Weights of a small spectrogram VAE.
Model: 6.3M parameters, encoder norm rmsnorm, encoder activation squared_relu, encoder moe top_k, encoder num experts 64, encoder patch size [8, 8].
Rows from block 2 of the decoder of a small spectrogram VAE, named by matrix and row number. Each number is 128 + 32 x the weight over its row's rms, rounded and kept within 0 to 255. All counts start at 0. After the name is the row's rms in percent of the matrix's.
After each channel's rows are labels from the 100 clips, of 14976, where the channel reaches its highest value: "top examples" is what is common among them. Only what is clearly more common there than usual is listed. The data: struck, bounced, scraped and rolled objects made by modal synthesis. In brackets: how many of the 100, against the usual share in percent.
# conv: 3x3 conv (decoder.mid.2.conv.weight, 256x256x3x3, each kernel summed), inputs 0-127

conv.69 101 [135 104 148 131 134 112 114 130 126 137 113 144 145 139 112 128 120 198 113 194 136 124 116 148 140 129 125 109 157 120 131  99 110 131 130 160 126 200 145 138 111  63 162 117 119 127 123 167 126  88 190 153 116 138 138  69 109 154 132 138 124 151 138 128 134  76 141 119 129 187 139 127 201  64 127 134 114  80 173  59 135  49 148 140 136 127 126 144 139 142  57 177  65  98  94 173 143 152  96 118 126  70 141 125 170 131 134 125 173 130 141 138 131  49  85 180 118 137  94 153 124 141 138 133  86 129 172  70]
top examples: steel-like damping (38 vs 16.4); mains hum (29 vs 8.7)

conv.193 106 [ 51 143 147 151 111 110 160 108 101 158  97 148 140 175 155 135 118 136 105 107  25 141  84 142  78 137 127 163 120 181 147 132  77 111 124  65  99 107  76  95 180 137  86 123 199 144 112 125 136 124 136 117 130   0 138 140  86  61 154 131 101 140 132  89 128 119 109 106  82 121 118 161 112 145  88  84  98 149 164 140 120 148 161  48  31 154 150 113 122 113 135  95 126 183 116 129 131 154 173 126 169 124 158 161 106  60 132  88  90 159 103  99 109 125 125  52 155 149 156 157 101 108 184 160 116 147 138 138]
top examples: bouncing (99 vs 20.4); rubber-like damping (48 vs 16.7)

conv.132 113 [ 61  96 123  94 118  94 134  89  99  87 154 137 170 122  60 108 146 109 129 110 124 107  92 121  77 130 128 123 105 116  84  90  78 143 117 130 112 114  62  93 104 108 132  89  97  99 127  97  99 113 110 102 176  77 138 114  86 222 163 127 124 142 111 109 144 108 113 107 145 113 101 100 101  85 111 116 104  84 145  82 158  80 131 127 125 141 135 124  79 101 100  87 105  95  62  99 149 146 158 107 121  89 169 102 110  69 131 104  96 152  88 106 154 100  60 112 132 105  75  73 120 132 160  46 106 108 123  78]
top examples: closed tube (33 vs 12.5)

conv.100 101 [ 80 108 134 140  37  98 177 126 111 164 149  94  69  96 165 168  86 105 133 120  27  71  70 139 122 134  74 119 162 121  83 152 125 132 105 138 150 119  65 171 123 130 147 153 154 102  77 139 179 113 129 113 137 125 101 116 101  86 114 113  98  97 141 132 107 105  91 131 131 126 159 189 142 161  88 177 142 155 125 134 147 136 173 145 127 163 118 188 158  52 138  82 127  48 170  98 183 111 115 160 168 156 129  51 103 151 131  88 130 108 159 170  82 146 169 137  75  63  91  56 113 107 168 113 150  98 113 126]
top examples: small (63 vs 33.5)

conv.135 096 [145 149  60  96  96 163 149 121 109  67 170 165 112 154 104 105 152 123 130 156  59 146 127  98 135 129 153 171 134 113 113 138 154 110 157 157 125 149 120 144 164 127 185 156 129 202 185 204 171 106 166 110 150 194  93 126 144 131  84 129 125 106 146 141 130 154  57  65 119 137 156 163 151 150  84  77 154 134 107 128 129 133 128  86  93 107 132  98 146 132 123 149 123 168 142 153 206 161 150 141 209 129  51 160 122 182  69 111 149 164 134 122 114 140 115 143  71 122 125 125 127 149  53 110 131 110 133 113]
top examples: mains hum (76 vs 8.7); clipping (25 vs 8.1); text has "clipped" (25 vs 8.1)

conv.20 086 [116 143 134 133 126 128 127 151 117 124 115 138 113 147 132 122 142  73 170  76 151 168 114 109 144 143 146 130 140 152 104 123 139 141 147 128 122  77  86 138 147 218 119 147 120  95 147  81 103 136  68 130 142 134 154 189 142 159 143  95 122 141 139 137 135 163 132 156 112  81  99 113  69 160 135 118 135 148 144 205 143 203 143 133 102 124 109 162 130  83 218  76 211 141 148  86 131 124 138 125 120 182 131 131  80 109 132 149  77 139 149 130 131 231 157  98 146  94 106  98 126 140 162 122 146 156  89 137]
top examples: membrane (65 vs 12.6); size: large (65 vs 33.6); steel-like damping (52 vs 16.4)

conv.148 093 [148  81  87  92  97 109 103 108 123 147  88 100 138 121 150 104  92  95  86  85 144  85 150 133 125  92 121  61 119 104 123 139 113 133  65  69 180 100 129  91 114 162  80  84  92  80  76  85  72 152  84 148 153 138  94 159  60 101  98 143 125  92 126 133  80 124 143 126 100 105 111 119  99 127 105 146 132 124 119 139 104 151 133  82 134 110 127  92  90  96 151 102 168 117 143  90  69  57 118 115  64 139  94  96 104  83 131 103 115  97 114 111 106 158 175 113 156 118 189 110 183  92 118 133 128  73 111 184]
top examples: small (77 vs 33.5); steel-like damping (39 vs 16.4); shape: clamped rod (30 vs 12)

conv.59 092 [167 127 120 115 109 106 136 135 138 129 120 126 105 132 107 113 120 195 121 193 122 103 133 136 121 116 115 135 139 139 127 122 134 110 116  96  98 199 132 109 143  52 104 117 133 140 104 161 128  89 187 127 120 129  71  49 123 102 144 111 103  89 109 116 107  56 135 122 121 170 116 127 192  88 102 130  74 117  97  72 156  58 140 141 106 119 118 135 136 156  52 178  65 160 101 169 154 129 143 124 136  86 105 113 173 128 138 141 168 113 122 136 123  40  81 167 109 141 133 148 153 123 118 124  87 116 175  86]
top examples: repeated hits (45 vs 19.8); mains hum (44 vs 8.7)

conv.2 100 [209 110 120 172 151 163 152  99 130 174 152 120  85 115 107  85 182 132 125  92  98 135 136 114 168 151 107 192 163 129 112 130  97 143 158 116  97  92 121 136 112 151 119 117 144 129 134  80 168 135 131 126 125 112 133 146 163  63 168  33  81 144 151  44 145 160 117 157 117 148 114 149 133 130  93 112 133 123 174 149 168 155  91 166 142 146 146 114 129  46 149 124 147 154  67 105 131 191 125 137 116 146 124 135 133 143 125 106 139 135 146 120 101 140  90 125 168 112 122 182 139  43 177 162 116 140  48 126]
top examples: striker: soft (83 vs 49.5); round plate (40 vs 12.9)

conv.248 113 [  0 160 100  92 138 130 141 100 165 124 144 110 126 129  92 148 156 134 156 139  57 146 156  85  94 141 138 180 104  96 118 116 110 180 129 103 108 132 115 105 161 130 121 104 111 147 159 156 166 141 133 103 140 159 110 138 129 161 130 149 113 119 109 186 131 135 133  36 103 132 149 162 115 124 156  93 115 149 108 141 135 142 127 112  97 148 129 131 151 129 137 134 134 131 147 163 185  96 129 122 119 120 132 137 131  72 111 164 108 135 145 136 117 138 113 128 106  94 156  78 142 110 164  82 112 180 127 138]
top examples: bouncing (97 vs 20.4); rubber-like damping (36 vs 16.7)

conv.234 098 [166 105  98 116 210 145 162 139 148 128 141 184  80 126 154 148 117  79 131  85  84  79 200 154  99 163 134  65  79 138 148 106 140  76 125  64 129 101  88 135 108 145 131 145 163  96 126 100 129 118  70 125  96 183  31 140 160  95  77 108 156  34 103 127 171 145 144 124 140 105 154 110  77 151  93 142 131 127  52 164 114 145 141 114 130 128 154  91 141 156 144 131 149 173 140 129 143  72 162 137  79 151  97 109  95 150 112 102 133 140 109 125 151 151 128 127  87 131 138 139 147  92  87 189 147  56  94 125]
top examples: closed tube (32 vs 12.5)

conv.206 128 [100 124 129 124 113 162 132 112 113 163 149 181 138 117 152 127 135  66 111  90  95 110 127 114 125 171 189 161 140 123 140 146 121 109 104  53 133  84  93 153 103 137 128 132 140  83  94 105 120 122  72 109 164 110 173 125 131 109 130 142 109 114 181 121 164 128  77  76 134  53 146 107  67 130 143 140 134 130 130 146  91 130 128 128 148 178 139 144 167 125 135 143 131 104 155 178 161 149 145 159  44 129 123 168 134 134 126  79 119 139 100 102 124 139 130  63  95  87 116 173  86 127 129  96 126  76  77 113]
top examples: repeated hits (52 vs 19.8); steel-like damping (40 vs 16.4)

conv.172 085 [111 150 141 152 149 142 139 133 154 140 106 149 134 117 133 166 121  85 157  85 159 135 132 142 153 143 163 124 154 120 132 153 151 137 135 129 150  89 137 131 100 228 158 145 122  95 149  94 137 156  80 145 154 144 152 188 127 147 102 123 136 152 158 146 155 152 160  98 147  94 115 120  89 155 135 137 134 166 150 206 121 214 123 155 148 153 114 133 149 114 216  91 235 128 145  94 145 124 136 137 142 182 111 158  98 126 136 113  88 154 181 155 163 229 168 110 152 103 140 118 125 153 127 133 145 136 112 162]
top examples: steel-like damping (63 vs 16.4); membrane (55 vs 12.6); clipping (30 vs 8.1)

conv.38 098 [ 57 125 156 102  76 159 148  97 155 165 170 180 175 142 139 163 200 122 184 134 163  54 145 124 121 100 148 108  56 146 126 129 151 103 108  87 146 120 206 145 156 129 159 111 125  63  68 120 152 122 114 115 116 126 110 114 127 156  97 103 123  70 154 123 136  79  74 112 106 103 158 137 118 129 135 125  97 133 122 127 110 138 125 143  91 100 124  50 120 126 135 138 130 129 178 131  82 171 170 134  70 124 147 167 167 167  99 144 158  96 122  74 129 129 160 141 141  87 173 151 128 117 163 144 110  41 125 158]
top examples: steel-like damping (48 vs 16.4)

conv.178 125 [132  68 119 173 100  61 184 101 108 149  82 177 106 174 155 143 112 147 156 136 170  95 190 145 141 117 132 114 114 127 122 182 119 170 137  76 167 149 147 157 171 131 162  42 122  37  70 113 125 122 129 167 187 140 215 135  82 202 127 171 130  72 175 118 105  98  25 124 142 106 141 145 128 126 139 119 119 141 143 115 123 136 161 137 127 130 104 156 134 158 128 126 132 127 157 120  94  75 105 134 121 117 163 183 167 115  90 123 136 109  78 135 114 135 159 123 119  67 120 158 110 161 104  79 124  57 171 137]
top examples: hard striker (86 vs 50.5); steel-like damping (39 vs 16.4)

conv.199 088 [204 112 109 107 149 102 138 166 105 101 104 119 145 117 102 120 118 187  61 192 106 123 155 135 100 123 120 165 161 132 106 125 141 105 110 146  97 195 110 123 138  68 159  98 128 171 104 160 129 111 184  91 130 127 117  59 114 124 122 137 129 126 115 120 116  57  94 135 122 164 125 112 187  90 135 145  89 143 113  86 114  76 157 146 116 129 137 140 112 147  53 173  89 138  88 160 157 128 123 135 124  98  74 118 172 118 174 117 174 141  95 123 128  48  84 165  90 142 118 165 130  95 106  83  82 134 173 106]
top examples: small (63 vs 33.5); clamped rod (39 vs 12)

conv.39 089 [125 126  84 142 172 188  59 163 191  80 118 140 183  92  84  72 188 117 134 131 153  79 135  70 107 106  99  33 161 112 112 136 105 102 161 166 119 122 162 111  63 132 133 106  92 188 163 113 161 116 109 124 131 180 166 133 204 139  95 149 141 116 130 126 150 144 123 105 131 136 129  17 126 126 118 119 120 101 149 123 112 122  31 117 109 143 164 148 135 142 130 121 137 124 167 135 163 111 129 133  86 137  65  77 142 172 158 157  88 106 161 127 148 132 150 168 195 124 185  82 175 137 139 163 106 107 151 148]
top examples: steel-like damping (75 vs 16.4); repeated hits (44 vs 19.8)

conv.224 098 [112 109 116 128 115 118 135 196 102 123 106  73 139 131 151 141  87 121 140 124  82  82 134  87 114 160  61 123 130 152 129 120 135 131 200  86 102 133  91 143 114 122 126 129 192 115 100 105 117 102 116 124  29 170  73  95 142  88 156  95 166  49 175 150 120 121 120 190 186 116 130  91 133 137 145 120  96 128 125 160  80 150  84 136 115 126 138 116 107 181 133 147 135 165 173 131  97 106 132  81 101 147  68 144  94 112  99 127 165  94 115 188  96 145 162 120 113 109 119 178 154 168 152 181 141 105 111 116]
top examples: hard striker (82 vs 50.5); closed tube (37 vs 12.5)

conv.3 103 [200 112 119 115 108 174 105 150  81 169 148 148 135 154 158 130  86 135 111  95 155  73 138 169 179 169 134 114 132 107 110 105 109  67 114  99 174 114 113 132  84 147 196 131 129 100 132 113 150 146 144 186  60 205 113 144 103  59 134 186  70 132 160 132  65 135 142  72  97 135 103  95 143 124  71 144 146 136 146 141 111 137 137 151 130 156 140 105 179  90 140 142 134 117 128 116 148  68  47 114  43 133 103  96 128 102 144 140 136 144 108 129 172 136 133 130 106  84  88 155 128  74 129 120 140 106 131 119]
top examples: membrane (38 vs 12.6); clipping (32 vs 8.1); text has "clipped" (32 vs 8.1); mains hum (31 vs 8.7)

conv.163 096 [162 112 193 161 114 133 132 163 128 142 156 142 105  94 128  81 111 163 123 147 104 151 117 118 113 113 170 143 106  82 154  86 159  95 101 184 106 146 245  97 147 138  85 176 168 154 172 178 134 129 166 134  98 185 125 155 175 103 124 124  82 153 120 103 115 178 165 147 125 176 145 108 169 141 124 165 161 119 119 152 132 143 142 147 138 119 154  80 131 199 137 163 136  96  81 154 108 135 130 147 133 133 125 141 160  81  90 112 153 130 121 192 165 138  83 167 133 158  76 211 115 169 134 154 134 115 162  92]
top examples: steel-like damping (45 vs 16.4); glass-like damping (36 vs 16.3)

conv.188 096 [ 79  93 124  73 143 109 145 122 129 124 198  83  89 138 144 136 157 153 124 126 132 135 189 147 111 123 109  88 102 120 122 143  25 111 150 165 133 133 207  92 103 122 168  78 124 107  93  83 122 151 139 118 154 124 105 131 137 139 132 136 138  48 124 194  83 102 106 101  49 142 161 163 144 117 150 128 101 151  77 115 139 130 182 187  63  82 104 111  76 133 125 121 133  99 139  94  51 166 141 101  83 136 100 173 152 131  88 176 152 100 119 112 119 122 149 119 110 152 158 102 139 112 103 158 131 115 128 163]
top examples: steel-like damping (47 vs 16.4); string (30 vs 12.4)

conv.209 119 [125 108  62 118 117 144 204 139 122 111 122 108  96  94  95 102 121  93 124  90 114 108 100 102 129 138 142 114 146 152 114 158 124 131 161 112 126 101  53 124 125  81 166 120 118 101 105  86 100 103  82 125 164 122 104  80 137 132 149 103 113  90 101  71 128  87  83  85 133  96  64 106  87  97 132 152 103  92 142  87  95  92  85 155  66 156 115 141  91 101  75  81  91 212  40  72 143 126 170 148 114 101 103 153  90 117 118 114  99 145 145 103 126  81  85  92 135 120 134  88 116 108 108 142 113 119 105  72]
top examples: small (94 vs 33.5); bouncing (46 vs 20.4); steel-like damping (37 vs 16.4)

conv.215 101 [180 125 150  80 134 151 134 139 158 148 117  98  80 165 147 120 127 205 114 191 139 116 134 125 139 129 149 115 151 179 122 162 164 202 145 110 137 180 227 122 156 105 174 112 123 104 101 204 113 140 180 134 136 120 117 113 131 124 123 101 157 122 108 127 133  98 144 102 114 178 151 137 183 150 125 133 132 158  94 137 119 143 138 133 141 142 100 152 120 255 107 251 127 127 143 211 111  91 141 125 119 140 137 106 196 116 145 135 191 113 158 140  94 122 138 171 136 156 146 172 149 161  94 104 129 137 155 147]
top examples: thin (high-pass) (88 vs 11.9); steel-like damping (35 vs 16.4)

conv.13 082 [109 115 116 107 113 131 150 128 107 115 122  96 135 110 118 117 132  86 126  84 117 144 116 117 105 118 148 119 121 116 115 117  84 138 125 124 147  89 101 118 101 226 133 144 139 108 134  72 111 176  86 121 132 121 119 203 110 136 106 137 111 137 136 118 111 190 103 116 124  97 109 128  82 143 124 120 160 115 141 192  95 177 120 122 114 129 134 117 105  81 229  88 232 148 118  85 135 130 136 107 120 199 146 116  89 116 131 128  85 136 125  98 116 202 127  86 150  95 115 102 123 117 107 109 161  97  89 136]
top examples: steel-like damping (39 vs 16.4); clamped rod (37 vs 12)

conv.226 107 [177 102 135 115  56 109 224 159  98  81 144  92 151 144 113 165 153 142 128 128 156  57 110 117  64  93 183 131 102 127 159 142 121 115 111 102 102 129 194 108 151 128 161 133 134 157 193 137 186 133 150  90  97 185 164 128 150  96 167 167 146 111  85  95  70 110 132  91 136 137 160 111 134 116 118  94 110 141  30 108 105 125 130 118 156  71 118 103  60 144 126 111 113 136  88  94 137 107 126 101 153 130 158 132 129 112 159 149 111 166 152 110 126 133 117 104 104 158 146 148 163 116 122 108 120 106 156 147]
top examples: hard striker (80 vs 50.5); steel-like damping (47 vs 16.4)

conv.108 091 [ 92 124 102 101 143 104 176  77 145 119 126  92 106 174  91 123 116 132 126 144 155 166 169   0  62 114 103 146 103  59 112 140 123 123 150 117 110 145 150  94 101 120  77 125  94 181 127 149 142 140 142 106 136   0 139 146 161 114 147  94 100 135 130 165 143 142 125 137 129 122 116 107 132 114  45 110 129 138 142 145 132 140  82  59 144 165  95  84 141 187 132 143 131 137 136 150 146 113 110 126 137 117 144 130 116  79 143 118 106 139  91 161 154 141 108 116 138 108 142 129 154 139 134  51 114 180 124 131]
top examples: bouncing (100 vs 20.4)

conv.17 105 [159 131 102  85 111 122 105 119 101 122 100  60 136 121 129 100 169 135 114 117 109 138 160 180  77  80 125 133  62 110 103  95  49 132 103 191 119 147 113 136 136 139 134 133 140 161 101 137 134 159 163 106 165 126  82 165  47 142 139 163 102 141 157 148 108 170  70 127  83 174 165 229 148 125  74 148 183  98 143 116 150 121 104 131 111  95 167 136 118  45 135  69 133 130  64  50 140 167 148  92 146 125 129 113 130 115 105 122 127 139 119  87 122 129  83 171 135 127 128  54 117 125 150  64 144 113 137 116]
top examples: hard striker (79 vs 50.5); steel-like damping (42 vs 16.4)

conv.165 085 [ 62 149 142  96 112 135 146 133 105 129 143 107 119 128 126 115 141  67 162  73  78 142 109 136 108 164 124 118 106 147 117 152 111 138 129 104 109  66  85  91 150 200 154 122 123 102 116  85 103 150  67 113 141 131 170 173 140 130 144 124 161 144 114 115 146 161  94 103 157  71 127 143  72 162 116 107 125 165 136 194 133 207 115 121 124 127 101 108 143  78 206  81 198 119 142  83 143 139 130 136 128 173 129 123  89 115 119 145  83 153 146  82 130 212 154  76 136  85 139  84 135 123 141  98 128 116  75 166]
top examples: membrane (42 vs 12.6); steel-like damping (42 vs 16.4)

conv.195 094 [168 143   8 114 119 129 164 123  84  91 129 144 127 132 133 145 132 123 166 145 102 150 137  85 115 132 108 140 153 113 121 126 114 110 176 135 136 153  72 155 145 130 158 154 134 162 132 165 139 118 166 108 166 190  67 128 132 165  65 119 161  64  94  94  72 179  76  66 160 157 139 158 137 134 125 138 144 128 104 148 131 125 130  80 103  71 144 114  47 119 132 120 126 193  84 123 154 120 156 132 128 137  75 139 122 155  65 125 132 132 105 177 121 142  93 139  83 152 104  40 162 134  34 166 143  87 139  74]
top examples: mains hum (26 vs 8.7); clipping (25 vs 8.1); text has "clipped" (25 vs 8.1)

conv.117 094 [ 68 118 126 113 109 134 137 118 115 128 150 115 108 135 151 122 130  71 143  71 100 139  97 129 109 142 117 123 127 131 100 136  96 129 142  78 135  75  76 128 148 207 143 121 121  78 109  73 127 141  73 131 155 111 140 179 133 132 127 110 124 113 122 125 123 147 102 127 117  70 132 147  78 156 106 107 121 156 119 194 143 202 115 127 156 107  96 129 122  67 207  74 204 144 148  69 139 100 124 117 158 175 137 100  86 132 132 137  82 127 142 101 131 228 164  83 137  80 144  61 149 131 146 117 135 123  85 160]
top examples: membrane (64 vs 12.6); steel-like damping (40 vs 16.4)

conv.243 096 [169  95  93 121  87 146 204 165 163  48  93  98 107 166 118 124 132 191 133 188 126 134 136 123 118 165 162 127 132 171 117 173 137 159 151 132 125 194 148 123 116  86 183 113 141 162 101 173  97 113 181  89 136 114 147  96 122 182 153 146 102  93 110  97 135  90 116 136 116 164 103 107 188 119 110 150 119 142 153 103  79 119 103 115 101 176  92 133  97 183  81 189 101 163 128 177 139 146 180  95 139 116 164 153 192 129 115  95 165 162 123 149 101  98 132 168 157 126 161 181 122 160 150  45 127 124 159 126]
top examples: thin (high-pass) (80 vs 11.9); repeated hits (46 vs 19.8)

conv.126 088 [102  99 116  88  99 143 143 116  95 115 163 102 110 131 146 125 149  78 138  66 112 110 115 147 121 145 108 124 107 141 141 124  94 119 110  84 158  73 104 132 127 188 123 126 156 100 128  80 162 165  74 126 128 119  88 181 112 140 131 171 127 116 113 138 107 165  79 103 142  84 111 159  77 152 109 115 146 132 113 178 135 184 106 129 150 101 136 118  94  92 190  94 186 178 135  92 136 106 135 101 149 176 179 109  93 170 118  97 100 124 110  89  92 190 148  90 160 111 155  66 122 109  89 130 149 131  83 157]
top examples: repeated hits (43 vs 19.8); clipping (40 vs 8.1); text has "clipped" (40 vs 8.1)

conv.242 090 [195 154 112 161  74 129 150  85 120 102 165 124 114 121 105 134 154 146  70 132  90 209 125 178 152 131 134 218 125 128 167 104 157 132 112 157 149 140 112 107 109 150 144 188 178 178 111 146 110 164 169 101 127 130  48 171 126  90 130  33 117 152 133 104 122 209 128 130 108 195  96 140 158 139  70 138 185 114 146 141 168 132 159 137 144 117 149 126 111 147 150 149 142 150  63 126  98 236 203 132 123 149 135 146 113 134 103  87 159 147 136 121  99 131  87 150 109 184 124 144 128 142 132 134 185 122 143 110]
top examples: striker: soft (85 vs 49.5); clipping (27 vs 8.1); text has "clipped" (27 vs 8.1)

conv.77 090 [126 168 134 125 144 153 144 169  95 126 126 124 127 105 112 111 127  79 122  73 153 162  95  88 146 117 173 162 136 140 140 129 105 138 159 165 138  72 110 156  89 191 121 192 144 127 179  79 123 156  84 116 130 127 152 182 157 175 134 148 133 148 135 124 136 202 101 161 164 105 103  94  71 169 158 122 163 133 130 207 120 180 131 136 117 132 170 164 117  90 219  73 182 136 137  86 145 153 156 132 109 209 156 146  74 127 145 144  70 134 138 106 113 194 133  89 148 103  99 109 127 161 158 118 185 160  91 120]
top examples: striker: soft (81 vs 49.5); steel-like damping (43 vs 16.4); clipping (30 vs 8.1)

conv.147 078 [187 110 154 125 155 116 114 130 137 130 133 118 146 137 126 106 141 193 145 197 114 108 171 155 107 129 105 128 154 144 126  96 127 123 101 155 101 200 132 119 156  77 121  96 108 154 129 163  95  92 184 122  94 152 102  69 162 108 128  66 153 117 108 126 101  70 151 122 115 171 159 139 189  77 116 123  99 126 142  77 184  64 154 110 131  89 148 167 121 149  62 181  97 115 116 169 134 134 116 127 149  91 104 125 183 125 124 153 180 130  77 125 116  74 100 181  88 151 100 155 150  98 145 156  85 132 177  95]
top examples: small (60 vs 33.5); steel-like damping (50 vs 16.4)

conv.62 089 [162 109 132 127 112 119 101 115 106 137 152 143 100 124 107 119 133 195 121 190 123  91 124 146 126 105 100 143 115 111 143  97 128  84  87 145 111 196 137 139 109  57  89 125 145 153 133 153 126  84 186 140 119 131 112  57 143 117 126 127 101 116 144 110 101  63 130 132 102 176 147 136 190  87 113 117 103  95 129  70 125  49 125  97 106 121 147 132 138 142  47 171  73 119  91 160 155 133 105 127 132  78 121 144 172 135 117 135 178 124  93 126 120  46  77 171  89 136  88 158 131  72 124 144  86 122 179  82]
top examples: small (63 vs 33.5); repeated hits (58 vs 19.8)

conv.119 109 [184  81 144 134 130 155 109  84 147 133 148 115 101 165 144 155 107 126 136  88 178 121 161 146 116 129 128 111 173 124 162 150  98 148 115  29 162 106 169 155 147 126 162  56 127  16  88  26 150 133  69 167 139 131 103 115 115 122  88 161 158  64 156 162 140  73 142  54  66  34 145 107  90 107 163  88  81 162  72 121 109 142 113 111 146 171  84 148 141 167 129 117 134 165 171  93  86  82  93  85 169 136 133 132 131 154 123 126 105  79 110 116 135 133 172  78 146  48 157 131 140 119  73 141 131 116 114 161]
top examples: text has "plate" (63 vs 25.6); steel-like damping (51 vs 16.4); repeated hits (43 vs 19.8)

conv.222 106 [ 66 138 132 112 134 153 110 120 135 122 134 128 142 153 155 132 113  80 139  77  90 153  83 132 124 144 141 139 138 136 123 156 119 142 143  69 145  81  85 127 175 204 142 134 124  65 131  82 142 135  82 135 156 111 140 170 124 126 141 119 134 116 128 143 142 135 126 136 129  82 130 140  84 175 111 121 114 171 106 200 156 209 143 130 162 120 118 148 142  86 202  76 197 120 174  79 144  95 138 130 152 172 143 111  73 119 145 128  71 124 163 122 150 241 183  85 126  82 146  61 138 137 147 110 140 127 101 169]
top examples: membrane (41 vs 12.6); steel-like damping (39 vs 16.4); clipping (34 vs 8.1); text has "clipped" (34 vs 8.1)

conv.54 108 [107 105 152 164 115 169 153 144  68 151  66 141 186 120 168 134 119 145  80 116  97 143 130 190 100 180 153  91 130 137 137 108 122  86  46  75 161 111  96 146 118 145  85 120 121  81  56 114  66 144 128 173 157 163 201 155 125 138 174 138 125 156 119  55  76 120 107 143 111 117 115 165 139 122 127 192 135 123 133 116 150 148 205 127 128 130 164 149 147 105 141 118 146 122 102 116 113 118 103 160 158 126 117 105 130 145 132  78 135 139 107  75 117 132 155 105 125  72 157 166 146 120 134 134 124 102 119 182]
top examples: repeated hits (77 vs 19.8); clipping (29 vs 8.1); text has "clipped" (29 vs 8.1)

conv.34 112 [213 161 164 134 109 119 139 126 146 180 116 166 114 123 110  95 112 129 150 123  41 105 115 138  63 126 143 107 118  96 154 178 112 166 109 182 104 125 175 122 116 137 147  84 139 106 145  87  65 158 144 120 146 117 144 136 141 115 126 118 143 148 112 102 194 138  99 120  90 136  92  57 135 135  91 151 116 140 151 134 106 145  81  90 178 122 117  83 126 116 134 133 139  94 118 114  62 134 123 163  17 135 122 134 117  26 138 126  77  86  21 122 131 130 136 106 110 105 155 209 124 111  97 107 111 136 117 154]
top examples: bouncing (96 vs 20.4); rubber-like damping (43 vs 16.7)

conv.238 087 [101  50 130 145 175 138 109 146  91 140  92 114 161 128 108  94 139 146  85 124 164 160  97  94 107 160  94 132 112 118 109 130  71  71 101 170 131 126 124  88 109 125 115 110  91 118 125 102  60 122 127 149 143  76 165 130 141  89 117 104 199 167 136 111  72 118 149 191 125 141  61   0 125 130 128 128 106 130 103 127 128 126 113 109 206 141 151 106  68 116 129 110 116 151 105 100 111  86 128 110 112 141 128 116 155  74 186 196 111 132 115 117 214 118 113 132 156 160 150 134 110  89  98 136 172 134 134 137]
top examples: striker: soft (81 vs 49.5); repeated hits (45 vs 19.8)

conv.113 090 [165 139 127 102 120  86  81 100 115 174 114  97 164 107 169  89  85 146 110 109 107 138 120 122 102 154  90 154 133  94 132 117  99 128 170 130 140 117 150 140 113 139 112 111 142 107  85  58  91 127 149 173 137  97 148 152 120  26 103  91 132 152 103  95 124 125 160 169 120 147  57 115 144  84 171 188 127  86 138 127  69 131 124 133  85 153 159  93 109 147 131 110 144 167 131 116  49 105 116 124  27 148 138 106 126  80 210 151 128 125 128 111 131 123 133  87 167 132 178 137 146 142 116 160 125 116 127 142]
top examples: bouncing (47 vs 20.4)

conv.112 108 [ 77  81 149 132 114 109 120  99 101 175  84  66 118 132 148 119 138  86  91  54 122 123 119 129 135 111 124  86 123 128 131 142  72 153 108  75 180  56 127 123 104 129 131  83 128  64  78  43 120 168  64 175 128 119 178 153 128 131  99 122 166 156 131 122 114 117  99 130 139  73 104 130  84  78 146 170 138 102 137  99 128 124 147 145 168 127 104 102  92  82 126  55 147 117 119  52  71  83 110 123  83 127 144  92  97 134 139 118  87  97 132  80 127 114 150  62 186  71 205 132 148 127 129 125 127 123  58 198]
top examples: repeated hits (56 vs 19.8)

conv.246 086 [209 141 121 131 179 105 216 114 133 146 153 132 114 152  76 117  95 155 128 161 148 105 151 123 150 111 118 169 147 105  86 122 140 129 156  97  56 166 145 143 175  62 101 103 120  91  81 140 105 111 149 129 131 113 126  65 144  86 165  76  96  17 151 145 155  86 104  89 108 143 131  87 150 125 123 112  92 158  69 106 147  95 118 122 147 140  91 154 152 169  71 159  79 156 119 166 123 135 166 110 137 108 121 104 162 120 158 169 159 154 114 158 150  70  80 148  92 118  53 170 102 151 129  93 111 126 147  72]
top examples: hard striker (78 vs 50.5); steel-like damping (57 vs 16.4)

conv.239 098 [165 156 114  48 131 101 129 148 116 118 116 134 176  75 162  96  69 140 154 145 150 167 115  60 108  66 208  99 152 165 113  86 135 112 109  21  93 147  26 167 125 126 115 155  93 103 128 116 104  77 131 101 128 164  92 118 128 158 155 124 118 116 137 119 140 110 168 101 161 103 135  19 113 169 125 105 105 170 125 169 117 143 148 116  83 122 191 143 146 156 129 151 115 150 181 168 150 122 105 116  93 124  87  73  76  95 139 131 118 109 169 110 173 152 148 122 110 108 124 115 126  76 105 162 110  98 142  97]
top examples: hard striker (84 vs 50.5); steel-like damping (62 vs 16.4)

conv.129 107 [155 139  78 118 116  45 211 106 150  53 104  91 192 154 139 161 161 143 173 132 185 130 164 145 121  39 147 149 159 168 119 173 123 131 118  68 114 148 126 117 153 119 175  86 114  85  94 109 125 124 116  99 135 111 116 128  58 164 140 150 109  99 127 191 114  98  50  65  91 118 144 121 128 154  97  93 126 180 117 131 123 137 127 142 131  93 126 186 111 154 111 148 125 163 177 141 112 127 163  23 115 110 121 157 155 134 125 163 131 131  85 160 126 129 152 140  99 121 126 107 148 148  73  92 111 117 155 119]
top examples: thin (high-pass) (51 vs 11.9); steel-like damping (36 vs 16.4)

conv.6 088 [180 117 177 153 140 112 144  93 149 148 133 147 120  75 140 162 102 124 122 152  70 149 153 136 125 117 107 110  73 214 136 147 137 107  95  93 100 133  86 147 144 111 172  97 127 130  98 106  99 159 132  55 145 157 111 105 155 146 139 116 143 146 115 122 162 123 120 127 117 107 137 144 131 136  88  93  99 164  69 139 127 155  78 107  77 119 139  45 202 184 116 139 134 115 103 128  93 154 154 134  92 134 148 112 143 169  53  69 117 112 139 165  95 117 136  89  98  99 151 125 100 144 126 144 131  66 121 152]
top examples: repeated hits (43 vs 19.8)